{
  "model": "image captioner",
  "dataset": "made-up ball-and-stick molecule models",
  "train_examples": 48750,
  "image_size": 64,
  "crop_scale_min": 1,
  "horizontal_flip": true,
  "translate": 0.06,
  "tokenizer": "word",
  "vocab_size": 32,
  "encoder_arch": "convmixer",
  "encoder_norm": "groupnorm",
  "encoder_activation": "relu",
  "encoder_weight_standardization": true,
  "encoder_patch_size": 4,
  "encoder_depths": [14],
  "encoder_kernel_size": 9,
  "encoder_widths": [320],
  "fusion": "prefix",
  "decoder_width": 192,
  "decoder_layers": 6,
  "decoder_norm": "rmsnorm",
  "decoder_norm_position": "pre",
  "decoder_activation": "gelu",
  "decoder_mlp_ratio": 3,
  "decoder_head_dim": 32,
  "decoder_fused_qkv": true,
  "decoder_bias": "none",
  "decoder_qk_norm": false,
  "decoder_layer_scale_init": 0.1,
  "decoder_parallel_block": false,
  "decoder_dropout": 0.05,
  "decoder_inner_norm": false,
  "decoder_drop_path": 0.1,
  "decoder_positions": "learned",
  "decoder_prefix_bidirectional": true,
  "decoder_connector": "linear",
  "decoder_tie_embeddings": false,
  "init": "lecun_normal",
  "residual_init": "none",
  "optimizer": "nadamw",
  "learning_rate": 0.0012,
  "beta1": 0.9,
  "beta2": 0.999,
  "eps": 1e-08,
  "max_steps": 5800,
  "batch_size": 48,
  "epochs": 5.7,
  "lr_schedule": "step",
  "warmup_steps": 290,
  "weight_decay": 0.4
}
Rows from block 5 of the image encoder of a small image captioner, named by matrix and row number. Each number is 500 + 40 x the weight over its row's rms, rounded and kept within 0 to 999. All counts start at 0. Numbers have three digits each.
After each channel's rows are labels from the 100 images, of 14976, where the channel reaches its highest value: "patch colour" is the nearest of a few named colours to the mean colour under the peak. Only what is clearly more common there than usual is listed. The data: made-up ball-and-stick molecule models. In brackets: how many of the 100.
# pw: pointwise conv (encoder.blocks.5.pw.weight, 320x320x1x1, standardized in use), inputs 160-319

pw.18:629543487428479480470493453520511417483568474481475481517509578532389513519631491422519482467466510558503496478505494495528531633452499480501447465469470522472485461437519527489559466463503500438436503429604467461531488457517488453503490532529502501460466519532471478541461485550490488507458484526525527505448512505477486490573478495463484508464535508526476497502495478515432489489469475466569504523500517450528532485482514528559555459530486562481517513480493525544460536460469487
patch colour: green (95)

pw.57:494507493491480444511422560424490558474492518467507520444465495439437462476489535515396510465504445464506489507501531442436565491579537539494527462450568468577542515477428536570492570488502444560571498517432457531536435468464538565549517462452463484476527467531436397449531574399517496513470451442551495499526403491472494484432507513457557540493535465472494470545439482522533517488451465463535445451390510540455564500484524546502474494442490507531461506535493470584523489483546511
patch colour: brown (54); orange (45)

pw.60:518517572518464548475422473467467448453519466444507469474498497489442469510515491482505471545390466549478498548458534509510501523489582514539512504500515525501445546510481574481537511527529558491488486497491477500517470406465547566469506444611466498447508532518436496469465471547457478465447586502450538491559493464519463519505508439478493476465478571505560498513496477526482469499439618476429460501485480501517522508481471460508461473503491546503446465535510593567500542440520501
patch colour: red (48); brown (46)

pw.142:479589484436544559541536465516457532528490473484551480518433462497465544502474503467489453487442470401497555505444573524512489434479460442518466531596462459483459520580505445533488544514460497553530492448523476488447425531416457566525462424530504508514514526522408567493510484521496508584441491542498459435496599479544513518507415499489517541501501477466506485510441497460461493438539497473517495498434452477420479504478556481550491550465504514436469567514486480400508471507484512
patch colour: blue (91)

pw.120:506475539438554479461479460490500450502513488470555507581501509468434526457462478525499495502378442527523502526479492543475540486508466480476500545507489540436445525512483384523610422466460498516503542436546502497487432515449492504508474469487522470445544543503427516514495477496508498484498480581502487569490581504478454527610501465475454559532466587481511479510563512512431488454507533467478527488358505484494506488552489503445508511487521570447450520427478508443478470476480444
patch colour: purple (89)

pw.4:573507494432458431518439559540520474375440457506521520425524528548461496512502476513525463546545535543524546524505503561411537532511520522493513532551548493580531513479571512556467507532508524459530457520472484495547445554395478461567551592472515448489568466491496494531555505470487516477536427544541552522425469491528516531487498535526490456554519476473466536559503563534498560498538466428546491518476542538525453550530490507474473522525447420476544527460418456557523551473560519
patch colour: brown (60); orange (37)

pw.299:521523520480519496469450495467487501479514551511482474478503555500515517508476510512481464498436512541415518495508439485503503512479545474496537438489525557472450505499506554529521563544484502536520507421532507498477445553458510555466409471581470525421540550523424466500481461537502524421477528481480449533537491497488411492618442529500413398487488527518608494540515492473489496482474539404526459526440517531519542457446469482453522455505539597420475453468492560550511505486529520
patch colour: red (50); brown (44)

pw.49:492481489554516491544504529486507533475465469482515562476472454433513491528546525497417471487454478493448505512508512505492472482526602586515454513495549467641450511466412572490426600501516518521586477624461466547524493466494542493589521467484461479444527543476528455495531491460561534452489526478479498527486376471492506533444506570499515479505497507472519488540520512485482537488508509473536474485508496567521464472522547470527479477461440461480420511471467495570466504542544457
patch colour: brown (59); orange (40)

pw.127:479516462432564507520585543545474484525509480499540488491542560451454539507463492461510503492434491489544447496437528527511536454473516411506506521514514539463483516506476414504569434537477470490591623501441511487502430496451480520536512481472512458456545500474416556459510471493483478517539507558522528538500610502455434504599479500443469482525447537518514518549534506507455540442498447461518497466479509477487465490536497528489527470521537584464504520446482471459480516464514451
patch colour: purple (86)

pw.289:537446476470508551492492525503518525499485523462499445445505450500585509472501496547502431502501491502524508519525453500473435486444488565462551493516480483507537486516509541423444579491537526544445463459466499515474514544545515527453521494479518587565481464527607471570453513494509519512531456489534592438592455462590536491548446453570521443535480518524495490483508519486537484531492554467498594540530465503533490565479527486477471448486482438510511607504505474539455479454506562
patch colour: grey (59)

pw.79:482410485472510502520525484516503516538403452459501504421521446515508537532505520490523510514476576522485495512568523495541534502460443473504498466500458439484459465441497502450394450497528540512488398541503542478535574555523427492482493467504496491491468508479610592509415485495481466535504475501505526505539544500488609496384518507493464513526562464472461518450402481491453531508531521530452542514632537466510455496487500524488610515478555395478485527445479525465493497504473441
patch colour: purple (91)

pw.100:497495508513449454479444541464498518484408536473490590567468462481529499457469491459466454435585474493455465441477518480447515443493547556491460423510522551493474508481477521491529587430498461560562535448405490475469495532530519500472475549482500461606496478483584523486509526528515464485469538520447529430494526476510499496506500420493467447525504486505464490524562472519428510502447539467462528543544483527518528469516505523493431450515516536475465505538486471538464482487404531
patch colour: brown (53); orange (46)

pw.207:505416479520530511480484555543552501529501478484532507530500487555560462550473507538545436476562459511508438426491511505562422485473436483451537527505512497562561446549552542531478532516475461563534545508470530465548466483570495534539533529449514420568474444505503472514487506385546531560490462527471506478441502545466472550533563610461463455549460486520482539438530552480490550523506465552555486493514549522514451530488564430542531509534515461456520484547540483524482519433496500
patch colour: brown (48); orange (45)

pw.263:419420479544451522508475502495489460488487540480507495538480492501496522485410490530513419482494468511496498469487487473492400462496466508453497512499457534543514514458454477464485526493545515575541472511497564496528529506539503545493481538494524529583506453491637493564413488429475457444536509474473553538570447476481591518464502413522500474502530475591518528470507523491486494524474459477466484464534551466488466544514503451473541488482497438511510528402547490417503561480487502
patch colour: grey (57)

pw.145:550445533515458497483529481478509509563448453417552536514542492461466525519458459456445478532506504424463539563484562525471540466511601527492470517493564501588486474449496618452490577557455431445541452506451501516529518550447609450570571454421506475459536461472546539482550504454498517535544476500479434525492492522520456533459557502496471452512522557458470494556540495489478509493512542472471541475454464542511530543495532522508507515492531517475471516469552521521455481508496498
patch colour: brown (57); orange (42)

pw.122:517451490522477478461519453405425475493468470475518537438556477455481536502459535451441570524495502500478542518475457572492540503500539485502477497522499486534498512446490589517470477502475538477492440471457493483503460560479503521511498446503461490447419509538515614463580507495538467506470531479491460504528563470487473484431514536473422586500492520455474479502492470467518601531536563438510533473510486528509518411502491625453473461471545423443406491529516522486502536522494539
patch colour: purple (90)

pw.43:544452534536487548444458504476496456428492493482486452479521508477485514521484496472487484574459489577491501531465466502526560536477590522527518522513508494493506531467475572479508551525519553447420506461523500511487478453489549505494509488579472509417521563459482485493467434562469470493478568497471507517542461485523475491542469511506460514493472615483566509547479508495503480502479592439451490505467509487490537511478466428480497507505524539468509431512490595557497564467515505
patch colour: red (51); brown (43)

pw.276:527560491575451512422465479468485527459463499517476525420495475485468486497495509483480595475501539461488593489521533509461468496565508514528509510477527431551469496501481481568453501504485482474557460551470484477509439470469577516508537459505470537404550422522463463480608520480521490480503528445563462492523472487487503496441536515480569591534507452495477508537435516492602540506473482510532454503439508516524516471451527561506494511499457395547462415405468492518567516561502534
patch colour: yellow (46); orange (38)

pw.258:442499430499484419411526534475513552551527489480549477538506449486479506461387514532515484458556521475499506506501472452522491430506519548509514456465470506453550506549491493487546443488526506644475521503487567494535548501527487546522529506581548493446446493495542498571455526427507502517450599521507517459441443521511551519517523451468463409541435448560494439518556478483457453530483470504499513520520505457516472441458481444519509493534488494468502538446489446487479463475513487
patch colour: grey (58)

pw.129:435509486474527462550503525478450549437503485478531540551443506526463492487468478544499554478484531496523458540499479475549461489493459501477489451521461439491473525520483389508489522522481500541449443540452526483536543474523491508514482511577470511600513512506570535532464480501528572493506491421529534460522455534543510507510541462543534444541495500537482513535505529497520522521529561544491454502534552491583466452484512487535500523519461329466454509505505449500556508526546596
patch colour: blue (85)

pw.238:531460468486546503536543552521519502516479471542533534500546511500538506528564559558522467537516538534401436482510482575505543532410540510538557525569492556475499510533506506453561487493496515471469515431559543496514467567499490488505511484485523488416472492512514551556502490498512438589510488563490524510465559520470422560474505438566408468501466528529473529481520511500472530495526521504479521551535529542527476474541508475475438484542511457487527517535567532486452523418558498
patch colour: purple (85)

pw.309:426552542520509548563446487547441491461493495519513449452443477443523536508443501500510475510450482510544490527487500472487557484492559504510432474603500508490506522434480545488467655525520554499505473531479516504518517434519497511490542446498525519386530503519508444540459499528557467443440520521516486499521483443536509524452451538555574437480450539514532492484497443502468436504464580465491429533469478501437540490579502565481436523506485484454511486538463498515483492505490562
patch colour: red (52); brown (44)

pw.147:515535504496462533454438459419414532499530472503492571415502494473457458533474478491432533474526519501511551525549505515467557502538537539473497484517604469577478503480480550514518532530511449431603468567516510467551478469486584505564542494456451516394521456507482458480610519480500500509526552460532479508547415492542473492505507502490547525514525493503537509534463504523550511520485556467539474485412476538514528474489547530497493535498497471539464450485518445551548482562535543
patch colour: brown (54); orange (42)

pw.34:465425516608487464471446484424486531494508558525478550513468446434519470489414467484465462464542527413446477420481536495456447470473571494513491486422512508622482470450518581453501520500501443594553459531447502484515518494517592458562489557431513499518503433488613434461505516445529508431521508432441497498534448480483537478492569544469491462489547538538496502519486481500475523484470547543531482546481489502500476527526545464474529473520460487529466503470517468510456492510468478
patch colour: brown (56); orange (43)

pw.261:444366475529539513477451563487553517466450521510524517541482501530575500483461514484534470489534450513406478442484533449526487487437501528519557475578475525586491449521457498473483530502504489566500505603472497508536481489546514573509533556509520480559534460487563471462477487515406479503481472489464583462483502513434563506536598522464488443557554468530490538586524482549433488459475447563466456496470506525496439526538510520487469507563477500529504515525562498542483489461532515
patch colour: brown (57); orange (41)

pw.56:521546497475510437468492520531473581457495539470474511460469503403451489505476544505497495505531504541501532430457520428433510485510559483487478507491578422546494483487483568480420558510547423584542516564541449522466464462505527613479512466496478499448509465549467437497520536436556540456499524431521506508522452513524524516500525508495559495488453455533503463515396470472520514514506456487473457486437487510491543453465602550483504534495472456515466546548504453428524437546547509
patch colour: orange (43); brown (43)

pw.297:556481488594534482490527488381462482561561488554434488546501573517451441472501490468421454529443470580517488555491443497559493514464524565463509467452514530577462437455444445461519506473532494505540528473535532490517510524490524474557515512396540490586554464508474462462444492479509541427525471507497553539513477483509497475517511549428409486535512589547510539513546462545479538537501459470497545491518517523473497485487561463521502495472549548504469457439455537525507490479482449
patch colour: brown (59); orange (39)

pw.109:495482511537564532462490532539580519549501495556450503487513529457471532524518515476544505559494526497541501565513490532522527522527500458509575552398536488541570506451566468549461436490540535503425496484551525487540531436526445471498526532431503514415514493568487568485444462527469521520520489588500454521417505493526556536457481448532468490537531519571531551497433564525494442545510502460574480531500544483481509558521509480505521540515457443446541430507514554470528556442560539
patch colour: green (94)

pw.3:444531561566494474472478495452455524495410495491414493523474430442555472460455520518420451502525461519466468505475443456474582473448586554514479497486494502535454487517488584505506628443493496522504427514479482494481493471518583515559536541597468479509577516474510480469556514532533483453519525458497523505555482484496492464487494559530442430485509512482595450524534458481477528526473513491468466501502506513499502453482550462505399478501488505486500528512532475524528479475494519
patch colour: red (47); brown (46)

pw.22:398454510474453520483480519443511517480468478516536485539538466469526476464440492523486512491588478492470433465502490530498445463491515548528492502526477500540511473504538521439515486482559491502437511492439532524515517484561462499511470504487533583549447491511674483497454490452448464487509487462513555463522470528505562469530508495524560489504461554604446536540475550472455503506518457529479481524482536484469472532550564423486456487541434381476501566475494482489551504557542471
patch colour: grey (58)

pw.155:439486502484522453421565575538538503553487530456535587528464550489515558482471511562444475536491484522479491536517501506553552518469515487515515412523470432502534506467554507472516461473466501468532411464515475521480515565498431527542564516455431529474554553413483634529470512502552490448503407527480482508504503511534575519438499545493561521513463491568516475545445514479537496511458441570451531502470443496506556497446446591491529500522514475519525467503447504538480484480550510
patch colour: purple (91)

pw.29:483386551443484541552525495518486478495476488489511517528536443483514506530443505538530457455489503533509404513532433510490483503484551564502468484537491467521527491531552620459478536532504503479447444522493555507516537469526500511517492536502519470551496524489588560449456498542530471488500483415469536530502500450491589499476520535532491470528544459548466540495416488510446460549510533530493478419544484486516471517487529415499447525488552437431528495509519494458455582487503501
patch colour: red (50); brown (45)

pw.7:453539490483533448475539462469511493596481459486528513449528457468488551497487521455471573522472550470476594506518436571476578516529481454464484444522480516443456486522479434511490452496466466484511478466471470496434472571442508475496468460484526512458466415473438552459593490489497478541530520525515457466507575495473497554465508465465508607511476501468485522513481488483562543473533492465506558469484485528494549490502422573468550500482476427550463521469491441462581480538470506
patch colour: yellow (42); orange (29)

pw.64:493551574526442442534455496445482489423473510493472561392468496468476494561484498524456468477417467521437475522490593445508479500516587571514468458498569445590457505509499575489450569554504510541520453584510463505512570398496571541519551479485456477401537537550432421507496562516517506474458497444467504523503421443476447473432523538494527433482537459481494492486426467454456550522463514458507465512460487536523506506478526471551482497502460477489451487527482466587501500460510450
patch colour: brown (59); orange (38)

pw.314:482509479349500464490556440523460444563510477483603559384510463444427529546517547471468540518582513445452516507503482521473528483510540497470485509530507539466474471540506468491473368488502522526469509507435496524470450555510504526448512524497534507452502450509394616479506482541503462516437511509525486522475588538496470537520515495481504519508473540499520517530478502515498538520523573420474563521434542473463492462506520621459484467503505506490442529481458437515452460509470475
patch colour: purple (90)

pw.318:467535496396538467469470534493432519459434514504501507517512422566515451516494494487553560484522579433481518442528503482491382459569477437487575476451474497472498462546539487615446435462470490503548485514414471469474469446502517513489491448477482465576491452553491466471562498495474541496575513474556482481453510488462463495490464526533543519512506480450493501497454507444561463528516516484542483455469429501472471502491511521489586546487478439519493440508427374455549436530483516
patch colour: green (96)

pw.149:456510502519482515466451554506560495437515561464503479484515503512498459543445555588484463528479440461526470469465573492545492454531507489497500529543538493515500475505536482497563507443533505471483489516496457451529563467504462520542471504526444565561477487538509435517450513548472493486436471479466486532503515453509470530496564494527438479442528437469481408495462522485463518512469533526509553530554482529483446532512582450486518498525524467441530506493618497553420486501453515
patch colour: orange (59); brown (40)

pw.114:526524486581538417545527487549504472468563419461517506539467541487454483503482499506533475503462481532509520500444529477485522536477498506499488512474612533550505474479480473478550519495479475445521536483541477445503370451470501507519480455459450482457564485526411480471511501486479517470464499589484538570478541524493471489609482470454453485487446512493496490529550467532467527462461509439490482491352436526525548503475526509504504455497512570490475463428507460486490495520485432
patch colour: brown (52); orange (43)

pw.111:430468482499576497431564452496510519577550477506515545512504539460472480489472507439493541516463438462516560555535493570445555438489482491504496493550451622411492439559516460531512508507456529514462542475465472460445453594458433524467513427543560474508448508479476560514416484514484401586452540536506482464492554476483509521558513577505489562491454532522492482479583495485436525504553488493464533477483540470431472473549496500543490450488489509460470586436486467471465478509475497
patch colour: purple (90)

pw.186:476397446493518503559493546482524552516462502518505507519473487498525486522446474541442485516524457484453439515558529512505466481456490516485490501522450510466496465528443538497471476556448495537500494508486493490512605459517530485487482522431465513571484468517604465546437479506473496427490505493446512497539480506487624489463526447560473424486518420543485534492428509501445492512519502603456480495603486469500448510502493453447546534515470338501529503445481535478445525482528493
patch colour: pink (32)

pw.36:585561455480503562476494581487490457455486512507590471520485513458558461507532507472512481509535483491436492447520445480478496492467552592514518525423501438429543509532452517494467451461489523463494466401508538524470491474524530511508522518455462573499544461412561519548477549425488566413489452515474466485527463508476603473467434445518475456525466374529438495518382491493470503500499497524489535569524499467535515541591478509514494553495464445445553475449554528445472483482499535
patch colour: grey (59)

pw.188:472450487498595516454565523477495504550444457440568504449519433470523475500464544448563502562549471483479524570492499510533524469486448460507536533490504571402513511539481391531467391509452490578480602482453509491510477554503427506552426436505461430507513483529395489505467491468524526569478423558454472495505576478454453551446490564497495517510437587486540486524593500453498512503532483521508486483407496477546518538532513537493459523495497529445509522505482512492463491421490514
patch colour: purple (78)

pw.80:535494467447502546500513512506561541439479499513521433494493571436483418521521507501558544548485532561501552532526455509490541546491501518505519497471559449480499544482492428521523408539478536479446505588506544525561480512499492458496520486445511500440455496492494512521555506483486548438523431478484520490476554486494496491452509462496503448481467516537522611526469521474506439568527443464513477490489501503511551495519461533494558518513543490543510389479452515447449546555565529
patch colour: orange (42); yellow (38)

pw.1:439508502400594479462552446494480488516471455495533551472516475424508544457461560529508546513492521452498521527505434551468624471510484426497495526495513590478468478556429504515490478446439441493436536426508521508495448629496446513493475465564536523401485484462452580513483501506444476533455496589488430494483626523509482553543504484495427544502486482507498503492535518461455556469554545485504576531485497506484503481560521574447466490520526421488469553494478474458498472452468507
patch colour: purple (89)

pw.236:430409485650487491544458541459529539516480566546522528557522478488538446468428478509508439474521498454483478499471479475507478425472502478501525491524504532481557496485481480475477452449458490589522494529401531525517525506555482558518515539451513527581465476445548505532470476501472512492546464479484508508538431469483567456518602507545472480552503467538433535481506527563464483478507510560446485501458493470542511518546592442535447493494515489461539571480515502502494526505494478
patch colour: orange (62); brown (36)

pw.92:478426498542499531505524502529550485529479533501498527462520512527456478525525482460484508520469570542462498518547535497560474499465437518512534469522436467502488453476517477456452451526562492483522422520499489441512647482560473487499500504467471501506454461473578521507471497511441500496532474513492534479490511509524578503402496511514449502543567481495456519493419474481506498493516507505452530557738511498527477513496538498569575486533500430553504484447500495481514532517480508
patch colour: pink (31)

pw.265:536501496610581505471486507567581498464495457406546460570510563454513462448465485519533515502487436568475504502451511468567437487563505551484501519434530486534422525535475507532501483515496518558519529483509443512507433408439540589508541408506502464495541487531423473510472492458480509519504405520550537520540514521525448521512577585467490526574486440467514482469583489519516540498495513564536493510460495463550535415536532484500562512490473546538476410413536484547550518526501524
patch colour: brown (50); orange (48)

pw.133:449496512410563470524569449527417436484491465484482460510469536477531580472480522495563443540460454480444550537506563503524506483455499424496527486538516474499494476542491428523518546515424494505518573518512510494484481529454397496550487443538477537481500506559428528580526516496458498487463514527519476514455565539516448528600536499510409469521487548471516460518535504502473561496491494512488530428431505492519523544551544503486591506446512542477523489461507498427463446455515495
patch colour: purple (91)

pw.13:472527478438524524489439502536469466456450509473523474559550430615551452584421504511572461472575550473485465460533432506509487507463500489468497523518483490517516483499606572536451492474450539479490555494434489472451470458488511518476520467517461452632492515558489488479488500502475476551453516455495457471453469442485506464493478566504491471466574513504492495464515520453481510517514545479598452475451462483465460504506448425488513527511501469480442419551469478496482455426458508
patch colour: green (95)

pw.217:501469464415461483471575539447475497576473489475545555468515490535466565459483522561512524502520514508509451448510510541448531480445490533496489478530469451559529461475442496484423478460499420523540440552446506519484554620545486467486534493469571452492486442478575524539518474455534506497494422514481467496494550494484530519435597543470442483499478496535523518497479474508429532527547441516519557484498413482538514439506511558433454490507537443423450639480525540523483459521519487
patch colour: purple (87)

pw.88:468458508484550509460504484489530546572520532475524512486511435494510500493496530541456596538486473426549500530504481504498580464504540461479529431481445629481470436571485564475515477472485507536509522472435483456485512569468498605471481494560554521407442502479444570478492479530463433499501520569444509489517548499456493538544484457503444607458448528414491501469578439492478513483539539563456524520448495472449534494549447553526472511475550527461473545521518505520510457510443452
patch colour: purple (88)

pw.84:410526531463532546477407552542534586419487542530471501529531511562572462511455547506512500492556530486520542510560386456480519496571529470494493483482501483519506473542483475528494481476484507565527512475478492486462487483506533566482489523488440525455471473478485386479516513493457521417554585457455517454540409525505572531495532469460500514508567441479471505428509505484550478519513543579484483494492467470524570497455396533528511456515473430549478412510479485501513442587500533
patch colour: yellow (48); orange (37)

pw.172:589469516582498531481475495487526481460495485512442470506474523473423497505581405429486507503420520582431532515520477526522520516479579507520534503527509463441472487495482543474509479493478476480532490411519485486486532492503529444468449506554437534446551477518520501502503489543495510420509522478569453481497549460452532440478473529528550530501429592533549478518509491456521434504483491449502482518460463470517514463478488576461500474505472447527508410529477558525522487558470456
patch colour: red (47); brown (43)